A small image classifier, trained from scratch.
Model: 48-pixel images, arch mlp_mixer, norm layernorm, width 320.
Training: 38500 steps, batches of 256.
Data: trained on simulated stained blood smears, 101.1 epochs.
Rows from block 4, named by matrix and row number. Rows with one number belong to one neuron. Each number is 500 + 50 x the weight over its row's rms, rounded and kept within 0 to 999. All counts start at 0. Numbers have three digits each.
# fc1: MLP up (model.blocks.4.mlp.fc1.weight, 1280x320), inputs 214-319
# fc2: MLP down (model.blocks.4.mlp.fc2.weight, 320x1280, transposed), outputs 214-319
fc1.862:470465505496531504503503468528512502443485523499473536497509525534484509491494498443526466507473555445468468586455499631574504554422440546518398546604611378485609506462567479445430486570581518431570502615531556507471581544429541531597461539447473507449441469456498409454511523536494571437536560381485575446541458497518
fc1.863:549494547434435448590464561527569486508494523473533447554514509502506538433579451543602550546517472546523411548454543436458508464533581521543436529526572373461500464555440516573521631460524509479631515548524447539593459544501520481416458457528482548475493339505469510538480513505523529517552515503472580515569440451495
fc1.864:497525449451537512441438456552482502469499482503535415518412494509536484580465520432519455448516448517444533416488476461417516521561555491403491581458542331475480457575414536533448536611525449385507467495467491495535470522529454517432628569511470506535527497459523495500530443547406455562467487565521557502474513484684
fc1.865:395521498536442486464426514462525575529537449553513416474542507494517626503483533526502538565549491581551419538462381502539491524536429508549514441551507482461470431487448574481477482560513550542455407473506503449497531429447523504502428513472472581563513527626515371501564510577505511481480558603564476440455406499556
fc1.866:414464539441480409540568521567517591540405510496475531506540511552536395469536489523469447452614506519554478439467473509479497443466507486461526452577500451533465545515429507506491507433575487544525419391595562607485526486603556532497491473522541488571518485528452500512494469590504469514508586470500590480415564486493
fc1.867:493528450515485535487406545423388528463538544503428496488427503526539503489583483548537470466450587505456455477514473569460507509474569464484409476550535466488498542571544513453565497452543433518461536496433498637675520486518500625446439643422578425502537444511416482524553493498466521496520495550507546534508414454559
fc1.868:417545505476477575476600530413505443453553540449459501559532472583422413436493527478472622405472488531449436522525464518578487463578510432510493506483497418436503499546606587487456504506522454541491500598551467462550539553448553430449573537469462486475557541483543445470520553485572451545568547495477467487508551530483
fc1.869:562533431459548487508506417539574461525471499519500498475515511508491545454474574498552551427433532500462408484422479472563599455475556552569564431545514512551546472494488593584393468487572540511548449442525398552522519505492501462397479440534464523401524522512587539541472479484476402451553504453472534591567472505557
fc1.870:533446527509460380582483450515519472471580526573567492585528533451539483521555392457517509489572587533485518412544487489508565396497570501527527609451452580468487496468552460504530601438542479547516501561390507476392493487492572483554506515459603451594470495536497558593523529487431517537557511445510486598515489464499
fc1.871:448437472540543553562468552495508514516525504432441442505540498525564625507452400434451581481496481420524552600592570516508583452501482578535457522430463521472567553478461540487427418449458530511560562503453443467446527501454503487335472535582486518495449527533458443503399534576568387552572520514500467474538494483555
fc1.872:435493490529505496436541531571555540490479565474442524471531452441516534496473495519464484605556542463431562539532460402460576459579553480506523483446541539424472453522521554464403484513550565589619450476461570507568526420547436539444511514414555480443502457564443437460479497447449560592545450422523567503503449417458
fc1.873:568429468582597470531483491432501552436407501533491512489528576536476538496498488461503539468483588494533549518468525500508481467514489500550542542476560488499500548466530399482542496543440487502516484455523454646431489500504514464542462546422489565496564456600473526451439505564471484435530564505456441572579431453445
fc1.874:443478489442498539582549569501531513483471501500495481488533493510545526494396523405495454445536478558523546518477488445531590482533514484521476515485470534545421483451519521540559461490453504577402485385539437496519466579513503475429445523523549440551582577574528459435506612463511480528486577501447507416459472484492
fc1.875:515469525528494447481506507464530435515394445524533553612487476563470544539524551510486512637402405607505611529436497541475496400467511451437481419485460504456518514433577492574510563529484500448622547499490579563343485482554540427514553529601483504479504361500481517523486560467528480514450525501417472462513550474586
fc1.876:510423467542525521405576484498551518536487544488497495435433521461485541494475534426419439506532478597536500500434512504522597553564531484520592585505515487586520492436562435554461469472523554511513511502448430498492496477487398524526242432457438524509492506565476511529463648456545438516495467533511489433528408522470
fc1.877:406451529646489472547533501485596503530427472555498420448522526555470550483581470527476551536445506452509378476526498508556484460535453484523486506394596448566435493410471558482518482407509534523491432463484475514459455417474500517419402506508490484545450545595577408514501565466482495558508442610496425499580512520466
fc1.878:528564523451523492592454484575537440544482569526455516506452548489527472505461416526527548544464438528497458580569573497513564516540493532467507534476456552463510462471497553470571386460497508529437543457500553422498376426501549476450551559432481458464522419540529480578484565526508532449499491470511447483449547500428
fc1.879:542453478477437571549428479496614549433592533568518479524527473501455508518621626517488583473475589513555521527523481406504533436526581565529501508557553599446515662460505479535409440429499439467679553519440404499611498503534457498492516504536514531497484433555485522422545485488460451494530509526512506439472531468446
fc1.880:573540487505469548555524539452418494487451568454612481483531533524515545423348413563446452481415513523467542592501458556430512484606524498447484466477514450587488631481483503448610585452479520617435517546532533490499521501557485534527480531447516507416551432494490505543520491512549544484499536554550575447489542448415
fc1.881:488548450479416450473562469556422509468458549567447429528547563537464485564524584576526434477451474477477459487484433564504510385501496514552531523489471463559577420523534556467438523473415529562454519510465439488552429475515541466552556435520393519497510459492459583408475440465453445542531449614594528450490591522462
fc1.882:537597502523505411546587433564473569471484434452515489465556484469432553427517477518409625423483387476466429531501488463512585519420429553525458505429540487448454483474520525477541511459421457479505550485482480473404567457439477484506427529549524424531383551454539455528464477468497451542445526610488444411506559463477
fc1.883:536420514420503534554484458469562480484519468581563475493473495543498517506523466465606473506486445523443489472466487554504443514488452435452451536581447414468470587545474632445636440484520451406536480611439509433527508478531508600444534594372517524531572449388442494595496429609476481528400565475496393448528546463472
fc1.884:502495468483574379500547516506501482565502472452454519405563514508451536478464448565597412512515433466370494439498574527479578543469599497473496593406574464456505443524554513661493582518546567435463548555542592487489456558438455510449508468570548547535502517468540562468513521534399503484493451610385475536468451542371
fc1.885:374534546495476455488399550563588371419495515455525537408460553564507327480402439486500487504432535486483434543481491509449522474513471535476532430521532466521510438439447503466492516467496526508504555551475449469474512496507554524522548567486475525535457500364525470535526572499582625570503524605487403416484542484467
fc1.886:511564482506462460430559590468453486477452536564446514544607474500548536534463500604430539524470299581499525568590519442572403421581407492447436585535573594563529483514501514479502453527534494486545622510508346452523483463361556535512514544515410560466445601380507541476472473556489420566506493526553591421520499485445
fc1.887:437465500514513515534470524518547542480475438550543589469523517491509476538429568507441456544484477539474477489335486473482434505604419425493599569478553588516488466473489434521492587584495473490520540496518435500505421418560521453399591525505464540442425488440522454509423554519541594515532449405564522544499392569538
fc1.888:543494414561532430499549531604473469553417497555481455422515450398565476551465478527529536437390538494573493464437436439437494480615553499450432432580572513533562476464517492425573507526585479596480468495551459489504587460411463517424597526442541547433522453443591444446479510510511460414536496479501511499549467404456
fc1.889:577562538466566436522475459488427415569539518492573509564425519488422572482526545543560492530521440541399527501470552492446544470458459513516436479623547466517454603480512474532505458528471518463526494540542535419477476579470550510393491527482541511484558440453539538581515468512475539462478479547538469549557484460515
fc1.890:551559445535494489632556453562458528525467488499542470504494516521479529538416447511546458449459612483586545629534431441517562460576522472520434498571515451564483534423470496416430512465476518519472633523523468482481525410517442539504563546567494438458461554475505447518542487541507507520509434464531418422514482525479
fc1.891:374467447509428560491465524570493559492444541401572512514465526532468500487438520601509478573462522486516497502442460462448479488515457529465466518454483521514512530568479507633396555493552487490524525503559584545556548545480576511482609524553442517447569449540493522424444547545444523386548469404492514484528491595545
fc1.892:435530474566497576492538483484496539498539496564498486478478617493437537511460450470564483597552421472443490496465569505507527558467419459472557565450392479518469521495465502429481520477481528437534481517515470478525544498537502514457467545478426527494540390394541494479504497517512446577555501632471578580547522540470
fc1.893:483466416567517569529523442502544486480495430475513555479511530499490479508454553495517474473466476514546459450503525598495462447521521507521535489490461572515517456516503501545438579475495573472437570409531402408410413632498502520413513484531424571583460620481499487437507476540562552499518443381468480600552467566577
fc1.894:553459481519508499548493532498531493476445508544385505520552518468493681511500489505486236506514555459470531495513503506484456502485474438510431506483552538376500505510521513533513530453514558483502500595535502400485498468445519459500631517491487494504492499594476458492465493528482460587543552515458505510499507480468
fc1.895:522411436500494525477594549522482513465549505506486558488514540566445562514471432436449448540434501541562556441529540547544464452539537428458393565490395537531595421415491546401494471517532543462455448588436463530428550505508477471520314602491484474472488528448443553475520557382460572554511494533490540473446567540536
fc1.896:386433530520531588573529498477466518517462545558519437394419478540466503458489506457511522468619496510434482546446459472533402490449488509583478494491505507563472438494481468428492494455508436640568437494552458569514486464592507553575504481525563420541492482502482484503506603524521518531579484412480489534443469534563
fc1.897:467560496468439544532442512444513402475353549530540518498547521525504423544507587478599524492399565440495536507625526473567545491520478477393511452503510490527531390477546463541482422458494573488501502458523465608533466514445467490494592489453507527492506510468481452481474520497572482496533519421514523540542443545695
fc1.898:469483532498532545481514486471541500492476497512473552499574529479549310507580561476549418467509486491552524440477478461513455492507516474498481532573500476592573556431496449486450472503406498546473521493433469486520493526498515467464494506520495524461579472215500543521494508486530431556515533414414525414487471464452
fc1.899:425472548528418571482520474517513655491517564535436466519514487533504503521499474610443481444495545479466488457536476450512522504540515539457518515531515539470487447450460475551550540520502530510443414506586480507509469430548572543496476605580570565479513522497519538494539509495430439565483517457521426533484550467477
fc1.900:521459433490520382485537536423433495478497533461456568473543559589399425535590510558508512505542513477522538471510601480503477444568516484453461595543418564534491436565533493557557509469512569512606555479502510498521451552495510547480441530484457602462442511552507485521512490491481403453557484462510448478533451552401
fc1.901:494553422530559479448407484547502472428467495603462601574507442495494493454584495534612540565525433566569481480522538477533522552495500500451527462545414489562448479499528505432452501572548514436474524440533463419510417532486404547501462439489521447510499489491534471547492491526524420540544532536536449554442455576482
fc1.902:412499456592508548576459505475388458482538573432594432534396420541542468510519578461483517501468511453485501432539495554479443493565554464525484544528469461539570428494561493523524457406509400481563532616370429493431484541479539483581473463402420572508528502467465536468522585464488508465527495466517406520496471521459
fc1.903:450513549463597512392503611456457459560556498448495586505543465527451517518479535444560441580521557478412528485458537480505548446572573487504482502472558544456457602464508471581610551547471480438573461435501513522472530463545457539453538508509573595553508486519530573432507453502444442575564462521476504486468601482567
fc1.904:490500572503515529444506544553556590499593482488447475528488473508436451495565488454465602409549423601562460397447540500439454488488465509484570532543595483516521545434446441458533545565493543438501537518486516514455480505524465571540485497477530429551492551424411449514531457485474534404483478559505477412511455441568
fc1.905:424472487491550456510554531468510480494522494493533556505480486485507453535495446478522577516500491416516457505438465507465562440423502514539510506512478527484529519560596539510504482464515568573544528290469472571539474473495497541474477495486501489540460494649513384533458483532505482477472464506524467525447536513520
fc1.906:457505564470482475500452505502529579543450520470508478524541540553481572526605502595498550567482487454528508511490458554494476483479458475525491526575549507513529447531553541485551669499546521574570472537482458351495481482452497487564531537571499441527477497435557541480470592577448528536444394469528468512424505522530
fc1.907:451464501488396551495575528480531550568516437480461489567446498480447516594558568457433436549535328449448599521601414503483480538446556526499550491497431464495554481420427481525517405472588532457579585462600579492461536501511619503495536528469546407535502550524418525507506575514504581545648488492532488504524518453455
fc1.908:423471487565481532449550405438535422452463527464485480454528485579436527470471447511488542448451485511517525488427493366570459479480532622452447578572460450488546537495548474567562462518440494531571418543485521575619425514490535546432547508426454397552486463498502539453476593507544528508516550433586454468440498469414
fc1.909:466482461514481501542532505495554548434436525437581498506530516481500515506534530544580494473569411497449456661502517535480584469436528487487403492551550424429560547547539446531455540463465453563443472576490514385520492513457495459490541555465472520507489514501385408405526526532459543554501513521486530518489460549433
fc1.910:501402431523437492497452421548523571457450452534443581533508550532424569505494591494502536445480457510609561503535507602479538498437459609473504448550484531486452440482513513515417496471460516482519545458494513365416402499526547596533464464536489563450463487549403388434507467559454531485458515450463505533450570507493
fc1.911:467523395520530555477447539608551532556536542439494522486545504526504441520463463522477441554495452640534518457448530405558520417496547443385476425517437602468430445505405488552513461486497521477436458564483424511497450529541454490550542506519563460457472505388454466529473445437532469446475552477472528470569550491514
fc1.912:492456442477484514515603486557563471494567490544443531368550421539470625403534491523577370461455533450541531523458488530614466555534610522353479458580535480439555517588527476413515475530435608549517470550547522434509546519429581451487545542522504475415454490599499503523420525549547552471578548481477480481455432480526
fc1.913:402499515504369472430436468535513557510440485555566581609457469452523475530466557529602500436428494547525453579476444538430591441557523455492503528478519586478516395487441523419496566403534522538494368637534467402590388608482521599543547498368593535456579516438430413529501519472591524503600501480492462465405568526490
fc1.914:659539502513563433537574546559450523539550553503563547470508470460528491526454463552512519479585459503426516486524465341431413491543631472478420508475516491532526500549510575492475532493536514439432536544448532533461411496440428483506565418537512508447501510518444533545486550551395362492509504573442443491547513549495
fc1.915:529483453476448529534523560543444519514480529570534509522555512502420511465522462523539530462483485499479543528557524494430432372518524506484579511481526508517488465550548387437471583478558531524505541530482481535467556506460520573484400482526570405516464471496522465559455571467441377513524477430581533532508446550520
fc1.916:512550480579445461506421504499509499511413512450550503557506519468471436528434580460482448524491547441483500535544519631568434508516440466481410499464545490513529440525499570420512555577460537502431526435477392509462503483461400521410440578558481437520501519450448462543637506483498471499481480481502561520445417459595
fc1.917:457556509566464520524557530408527444489484413562493537513467475423476532529490485524610468420577448413523466524522493527502474471523547555494493568488476537428539542475524471549506542484495558523524504436473514451390476521471467463510494509576498455457488492503410506473537468606495571502474492560607476532448597467490
fc1.918:534522533521527488539534557463443533588511500541409506546496481523491509533567508475481457526461536537429502434531551544481456396547425531393496520546488518535497533452535535467336557559454411519521544501466639464440543546424493430513402495531557508472495392490530517444497521493466570536497506525464487439477497472596
fc1.919:403485569473511433486528553484474524416547475411501409543480558544436483533523569442442438497518400482377607538533462521563411510570458448492564492504484531528511533438459462522451504456558523474542553457514482470543459546476475515562510512518475461425599508427437632470462486489456469528477480557454525364510474506567
fc1.920:428437514632559499489541563530516434500474621567444551520473449414408470471407487563491567571546510447522564539542533583422532558483470548497531487520525470499490517562466444470470536487434533486445459520486511477533559484560535432480585486396536478543477525556417549483558523504452498465491525526506539415492461530554
fc1.921:464538469552598528536522483549485550523464526501503483520518518498497491523552559520497453442489504489568544454455623538545454409546498536494372558555440561524431507541486486490465531559565529553537495508466533511529497596513415548463494506513535467448540495499428449449461499486562464522554535464605567510536479520625
fc1.922:408481529475543505487564449499511469403528462450497523536465537565471505554536481517408552536533402504534562463556500410509427563482484378502418457466464484537453471464476398457444454534452578441634451555508514478487516457465540466493454512533474514481554509455530459544453588507532489522481514537462486560474564505526
fc1.923:598527544443487515530576438484586580479492498553534468481464522486473584462599497452486467476561589530602563460420505583412485572471413504443569513389503531528523477502517516525519521580550535469560463469538381410462500512438493509556455488534472619471488490550428459567525504515502499503510515578503486527451494481409
fc2.862:516480486522475522482502516486529530401497545569498438473397404458539525459465560538564553540489562542523535319504456342458460518587555492564499493474541618439478499487475494488557462460531511492461375447462546549452447528521527524527570530565471524517462431514484549515479489460417448481552476556477432491461461526503
fc2.863:533501467492570550530447496376427460482455541483445484497527395445476501525484422474537500469524470426460527321470511592454535497549483498492540385458486632435457463518484516475311485502470452555397443410463533540491666467604582495475534491536455621495444550504518475497556501411482524494457492531514482475474494578540
fc2.864:471587561528534403516574504549425546576575471596553548477529487504556421483479461541481650512421662505527519519505464524511546548483608473465493457547526607550512432562430580511435517491578522572512495407526446594479510485539466562528426508573401389524465395533535426504533514478494498429479550398516452439516495480446
fc2.865:548484504544519539485443526500527492540396539453454450472582499548467455496472433460509487517436441493480535548572503443513466434450564519519405481525430462454530511496536440468494537505560509530499490595543447563571539557493427437523497523620552491432506387475538615472535499482489449392503587486509551570537534494591
fc2.866:527446500516489444468370476500457484496570487520511465566498556471631568480435551526508497511491526500456479499475524593556499521487527511522503562493478676414446452526448475486490486469466521493470442592534452388533484448497450415531519491482488488472523443485459436565479496478467496537441470574526409606531492465539
fc2.867:454473489522478500486566508525366574525447469554552547422481504478439554517489399543494460524616571584458548644482528583537500480475474543484459472529524581427430525541525497510323535479500519545578532501457521526515532481467451439528576485470598533490502436571481497505491522455546472530524459518510539450486526465431
fc2.868:531478487531494441559467510637470466565462505417606507471497361453457558561588405536503358516528442459497492458543516414450563484499513443502498493435479568498513480461512359507514554491480492493504526389472535435471353501528396531506355480536517454441400591418500528474544496518445563486437485422509510576450479507482
fc2.869:475461526492476549486482512534468540546545560430526581582495461474540449577459405527531503526520534473476479434434536566464429518533443482568462503549498558484503551530564464488534580425395570457531552456551519472532482601464483555505652516430512515535566527517455498439476510595502493462405544482520568495458474506544
fc2.870:485488449465472570490460490577468537465457531445471443479552317494448508504403560623421539475426451550479464620497506450497466471502511496468554485531467513446519561513544535509602489477474492489557475429592466609581519480511482480500479505503508452425535462432534448535470511461482461463540507510506521442517472469528
fc2.871:471488436497428510502511534429369465533510382499471566475489481596515351542510505615541429505513495519482545460430493629506414547473517500498446487519498608593553494506477461486462604520471480475402510575452535557538415448476510466477432529551475516507457542654514579583529453503522493452533469594505526496463519481522
fc2.872:480539476531480466435497500430477486565681518445509522426450579511489502532454473505580483478514440424548470476534447484508455574461488547462479502482507491648579552525553471527403481536509497519431477565564505487522592533462567456496498492516469538499445459529508456581491487463538469527495521610479431465464561543543
fc2.873:523496503553494525478576514419414466466553543530559494486661515513600435531535577547548489499420535512491456472545508583541521517478470441524494460513519571310407454463567528496524547519510508517562457441500568479522510488548503558505487393564454460519456624471561606553559493481460519489483533565504510493466486543611
fc2.874:562490449495556511493517497442550495566500560586519562480516605492569494560477548499581513490415379487547478454585558575523566503479439501511542510489539514439554497506494490509502500483473512505531502524520490422519536462495512562485370494474481553564480485423502512567498472471516477406539526512486489577512482557591
fc2.875:436469485510559485494460500483494435492425526513486493415479559531527451508485384485465520514484528485474507457562459597431475554525508501464495537500536512354511522482474490504574485491500501515462556559528518502560507501565555489500508526582466546519459496485501433472524479554537446435389480466464494484516486488524
fc2.876:475550535547462524510356488523506502518397433494460399476479577530498517479548530461526542558455567387415548405502559469458549426510436483527505432467461528392488571533520565487481453519454518475439491512586502495498438440514502490577686483505587415497509506568439573477526477549481524497470582504462545487493506521544
fc2.877:583508603491514469485355507514474469469505541467441532506588441467452555502452487519567480493527585445453464547547463463427504616423509520568494489502411569390542499457502442498519517442465533497417594460540494475500540552512505538482486489627520561417502448460558455441442501463505403485496497583477543534423525491501
fc2.878:541495498484504464487541516482540523467523474504536492480648542492530444451449410402433500530559489466471485557497526529507477538542536541500467463497501467560474499507506487543506556465561456506554516517600468497488594554467540514480559462498508491465485665567466541515554488582468539415527569555481497474492541476544
fc2.879:522502554495537506489613477569518484585506481463529524477445579490538434489434481584495475485495473316449463472417515361537500571464499522519509501513523482414524530508466513480481499474495511492476580495538527520519544491465511500471498473543466581477620665450546484525526482586460473418492478449486495587473503456487
fc2.880:481494544493563446462340500524553581503526432494520451491335523546492500516588579491556494450502498541466590349492479584515481554450503462476551467468473440431517486484462541508514489538483510554530536455506517512557459423404508471531566467467518540635480549489443454355463541462428527499497468541507521555492433551566
fc2.881:480595524490491470512508503431583530560585481463493575499489453561567507432537540517551499513477527420482398616474472492504468579495425442504489536530460465509465523500395473524578508488516528501557503574417517534469563525574450422497422465439612570388548488508529522567498484514495490427535579426498434563491463499461
fc2.882:451459475513559556521425500430625411527510519457529536475582462479457548504546551455603554490507386428621443500492527504468441435486483490526581420464450523618469526496501478444460462548532481476590520555416530501521497524479482455477533458557394415460579446574536548495462533401481441443521439608492511403522518522555
fc2.883:490638461515540581520420494552332528463538472447556483541425512506529527516475437414550533505498541477525537476502524407487521555523487572492523557504549577362534462529472383467480541519440555522475564406460461491458442474435488477487480484515614453489505478497531450453416504525506533430540548554507480589539471503553
fc2.884:464489468513456555511433512496566496375524506513442456521468501551505455495492530572398499489418513535538496403496523523533414418510461486490413449560516525460531488537418575470520398487526506526459531416458475514508503432430550520477513508487494467461560469577447535437497554387507472462551538459518445431516555528431
fc2.885:540433455566479484499564498479495547507495539562471593514739376507559672544586504507447461468514429437481445427508392565414477544486501455524427434481494529566452494515576483519498448491392487416574467420458461501523513471484440458479466489467460520483546431502534719360541496489443471444492440503520485519543507475471
fc2.886:473530484472520515485539499529570536525528497465468496500501498500474595486367494405448520505507292516441562483471522539545510500483489443521522571488475555462452520462689428490537499551525524496482530495507540529513460419541435513529585483490484468470540557521474413574498506524467528399619469471495508557561541502497
fc2.887:514537461467529441534546495456549541447486552539450506498558506552478528489542448543556529528541518504451547600553506535569418430453487517487446513472476507432536402517509560487451337446516480533503390490419507541477634540459482525455507524515603471426471478481452519467518520492477406487497474568520490490502527444487
fc2.888:503455435508481497531450513548580474496446542478446543608492445450553420530505453422372597476487421538427477590446500453473517394463478492526445580492519558506534499481515524509489544463464520456378451505508504435510459539545565500509529480634497515569481498500385399543529541589533486478462576475503519563522440537604
fc2.889:382513549552463551486442478659636479466409535536364486447499468518520426502488375508444506479427547511449529576564509453524444446502467528475517510480439500475631513540621537441442494503592511532516496507399484572483543397407514466512530524462571465413428569580475381446484491450498466548554474461514422508519511539492
fc2.890:480451562532559479497480516528553446430515439439454552534524588508511563560530506507469457537468570466444512512469446419468398528432472521511514504492494519583439461547578510520639478495518459483528340436484491606523488575506536607479468462478512521617561519513482485447432507493523553523469506492505573598508494469522
fc2.891:544467431468489496499585486495558527560577502500482558493586430540555548527490528391673491476504436470472565498487501443547518425507500550515539513504567368577508489504447524480526473471443517486491418609470539568478516516560466544483507467483445549481445581601510521521491474346563534408571495589514522531478482488690
fc2.892:530473559521506488522494504596503475527461474405510452573451438483441435516505505485536577489548369489544594569508518527484550428438495541491521504530548419424515464515460529537440499513510447539472568486486469588380462595467537486455528509430660478438577505557516555486488507510548481486508487425482476379487513538500
fc2.893:514442484475519466510557507554349535555525458453566575478449448508475476491490531438547513537514523488543530610589554441497545492464439484536509484502465542452501522462511574520432511532505587547547516508514549384515485427483513540520452423535550555455440594475446540505485467473516543513439557510511482461483551516562
fc2.894:545461490521490524531445491473484557495471479470524463438456603506545598501546489587399595494450534518548511489500509480470466493506469493515504534495482536981559498527490443514469500533534494483482511509454510460551492483409549437512510500504488547523526537526447268537482494531455452811458521462483441497481491472509
fc2.895:497488536513445420531502487587580513397452524549490520431522557490547415505532467445611575504582499418482530491396488397508572614491434476543577448495484501400462509481505505542555405432501442501599497442560487404511477455487521515543633476520491484559484472569602610511549512527446431414560412483505581573482461508341
fc2.896:538565524516453468517380500555553509510488506448445510559538473490558500534387514546532250449448503461586447450567525552491550539462494523522537453514480448557582440498457412532420512453486495463518449473521472530570524539509549426551417536506470600384475443471566488519490480468500576462447525590513557604527508502439
fc2.897:518556399523597458484592516549549494484456562560497404555455559517521534506498578472394487477554528505495536481510492542521539502475519464476495397494519564504501475530424454478615479521629524498489560563511481524446485576498462618489507447565447412507505452563487398567526502443496445391515495530497480455546518536449
fc2.898:449540521450509494509479477460429464479529515434558429562796386531540499543428496555548466515511546524511538481488520541472559523473496506529510470474496483327440489470512525503558531528517482502470558528596546572466545485599436514523493467513588525431455526588545740422496470457493505394566471486493498531494484506548
fc2.899:528532518514482452525546517567544465469510496493410520483501520513475327476538381449390438523466433543608493554487536472461516519531519487501522435500509521468576565584542470489498576486499496520575496566534482460505541549483411614489399532412470480500501440504471508486481484545583502562529505457516531453494505486456
fc2.900:418479496498529572485446475508549446560497465492479457494501477483541577435456405429553522536566455438533496460567457550418450650477514450466528502489483561385496507496451478516437460507491472476361551490485484444523463468490490432514592526543535554429418447448583582432535458467433588536542401542499501427448518467516
fc2.901:506436477484515535509456491372536503559462506562506560519428485503567491457365479412549370507473456494517434536493486463439525571499479566478527486440460523507542499518481474488473596526433466503396456551560532474503593448532525575524493528525507568445459533505572443412466524475496486537378483449510454561575460521548
fc2.902:592558526472523526488610480493460451498561559409412569474480560516672482515472501451594513500482517480470508505455500469458514480500468538514456481484523528533466509485406509528418498489383537450518546432517523477564498454529433505501525505582441538509432447448446549461452482438527536559474520555494556595512451470574
fc2.903:565512507510455513514527482462453579463405542591474465444454519473487396468542513412463485477488462498565502485533577565509543526474413517513492515509546556444544484498544497468461504514462538506482586484612410496545487527449451491470502485504520549386469440465526475564547460512463477443582533525476522491526476436435
fc2.904:525535510472461498460509517484539479543490520393531537492440557540424471517419444432504478477473509402474476554476571584458434453441547476483469557489466530653433514526593555521588493353504453476478458406461500513533513507566527381521503492465416478446544633620603562459518512417461514581549546493519485501535533447458
fc2.905:539433394512559551511524515405491522494452493531565346498440518517498522501514447531433484517460542459469522460548519483469485491512491529493509481482485517492513508492458454499530524448498506489473462465470525468449521532454564431521508493594420441501473556436571390528521498489493511752417544592482509481477503511470
fc2.906:565569430498509494456393496575525474463560493423588420462333489482495474434456565439447464470529519509533415527488529505448545417501511461520485514546409525431501463526586460487505409500435492474487494482628508521464460517491557514554484567490465541578548607479398489566530526450492451487431457427520483542551482524506
fc2.907:474606454495512477510497523583512423485555525502560403448499526507593392533526397499615413472443348569514511445478498506633578390490502570503492556453531510550506507500511480473598463593461501523523416488490518458536476374465432545463568487515526514463511335370515474385487497446538512378460531492527563491524529513418
fc2.908:638561516501496465507425518531409576516442375538519512490436579479602469508624479387468422521544584499501480460496497415488468550510495451490469520444476425483505452509475493465500424505584419489601487423572469457426539497509444516503551508595420588425543468518460465654445480424510504438489490508493538539533472519542
fc2.909:539433511503501505505479508520478497565451482428511564552421469507432445564570479520460535502434323467527471385481539541464441547530536517488566461480502526499537551509396518497483474521505547468564666594444517479477413520525553488551494549540428501414592533397475532557420514445468463571494475503481492644483484528563
fc2.910:521501553536480569503536510517439500530609512465623516555416520528435495468582427502561568527495443544565499597468547481515500518478473460509489439494564493554530518543488560495524529473458527467589505519569524461490524489455414512516472469491592367539500479413463568466478490557491415449465486492525476492512483515534
fc2.911:536449427516518453433471475428466435399562480551441389442412559436465639502447579498423501519477505508459429610553519454525459479457523487481509536480550481496480464529517520474476487454495504515492516416593478557512440509471454546525550545535489555449447584584499366485472534552490564504471426599549424459464537487452
fc2.912:426501585521518469474383515435474515469532519501436479574387613499522403527490613538612448471477560602549522472541452516445486534469422445475540515513482531706632513529455372526499522485557438452473467578529494513530513492497573471468492505479428585566541426506482366536569478479482525581546502511498529440510483473500
fc2.913:593523475535584527498539497477446552436659487494505462361575548495540488558491493508422453532452524386440515366514485431542437423475500510501473524516484492429524510535554510501556496550445552541562477489513525491494554460447454443607466475651525533468443481395557507489519518474478509579479452484498551524558529532446
fc2.914:403483486497558512461501481482640529516594452496488486511446514541555619471569520570492511490442520503521558540590459471520512521453568519499517547469566483473427440553474432500511516441461434497526488521475474441476536469421453516469423518460623501574529508508562473472450500489475563517572504464536465451484526510542
fc2.915:464551542482500509513501502585510486472481460507526492475505468466530513482478605432546524534505509516498526502458463480536410611493465495571479532484507463467463462467487554525569515462398470494498502502504496535496500467545553454445557545511483470567545490522468582514502494449498422502463541468479519612479471551463
fc2.916:447522536500578481450449491498473583463621483536536534451550382480406562474513370511514470543500479358470420581458514377477576528529495454506518503485480457469516514508576520521508482470478448533437617495411563434501356534435576458501489501508505554493633499522541609525470469441499492457530516571476496529488554452347
fc2.917:582461581535550524484447507527404571563486529453495518572367514502541448482546604509535485511396477575492495482493498431474517504514516470499465454513543528401518563479506457538415498559603453435554574507482480595587601499467516413504492436463535457465486479542499431481511476461464395567529595355519476449518433503511
fc2.918:512467472515525386478455514449603437543485483495493504511683490513563554562501555469535562480583485565479511544517519593470528537454516518455549477488490482384520509544477529506498512474503463503482494521628487574575417532483486415474557503526487582477562496555575487350529523418553471558503429461485506530462468473327
fc2.919:517445422551490472509483495536510564500485469457528566491464487491433612489491494473511430507525328549482601422517476526512596531486567513518514492414499502507498548503557465463565506578477514485449549447423561517474532488532464526469372463512587456517420343526532427555533478457476526495485520430502535620526498500459
fc2.920:555486528462481526495459505455452482540715496444621388479628436515485474485625512404380468513462468494499478457488518565449455637520481464466500485536481498454547562506601566478435491494488481515477496596528463398500535423492510502506549531477523496464547688538527590412506502511520449455445524475505481448494522519523
fc2.921:506481569519519446521567525496392488500366566499541502469507490532440523530477432424513508541485611474572437638527529359487630592480474438539523494502458386458511511501547516514461461437437529470445498455412487524526545499584444514557412490522502547401442512593511535548575504528503524453507550572476468567505540546436
fc2.922:502494496528438514472474500511498537517423507454437489462523496502585485493387482563442545504468377622441495446501541545542479320515497552535456532476465473615560534454537479491576492509535433464454511455420489478570530538454471574460527504492369379538539434517479466486592518494529517510534478431521529398447494487628
fc2.923:500528495521483528500410503394476452547429471429403549507439468486508382518412461429492593485396583515443551482486457544514614404585533523499508508508530575465453536534443507495486515460464516531498624544492534567491485455536515409541543490447596515529467438475623464490493514433447463569584433409512474436499462514538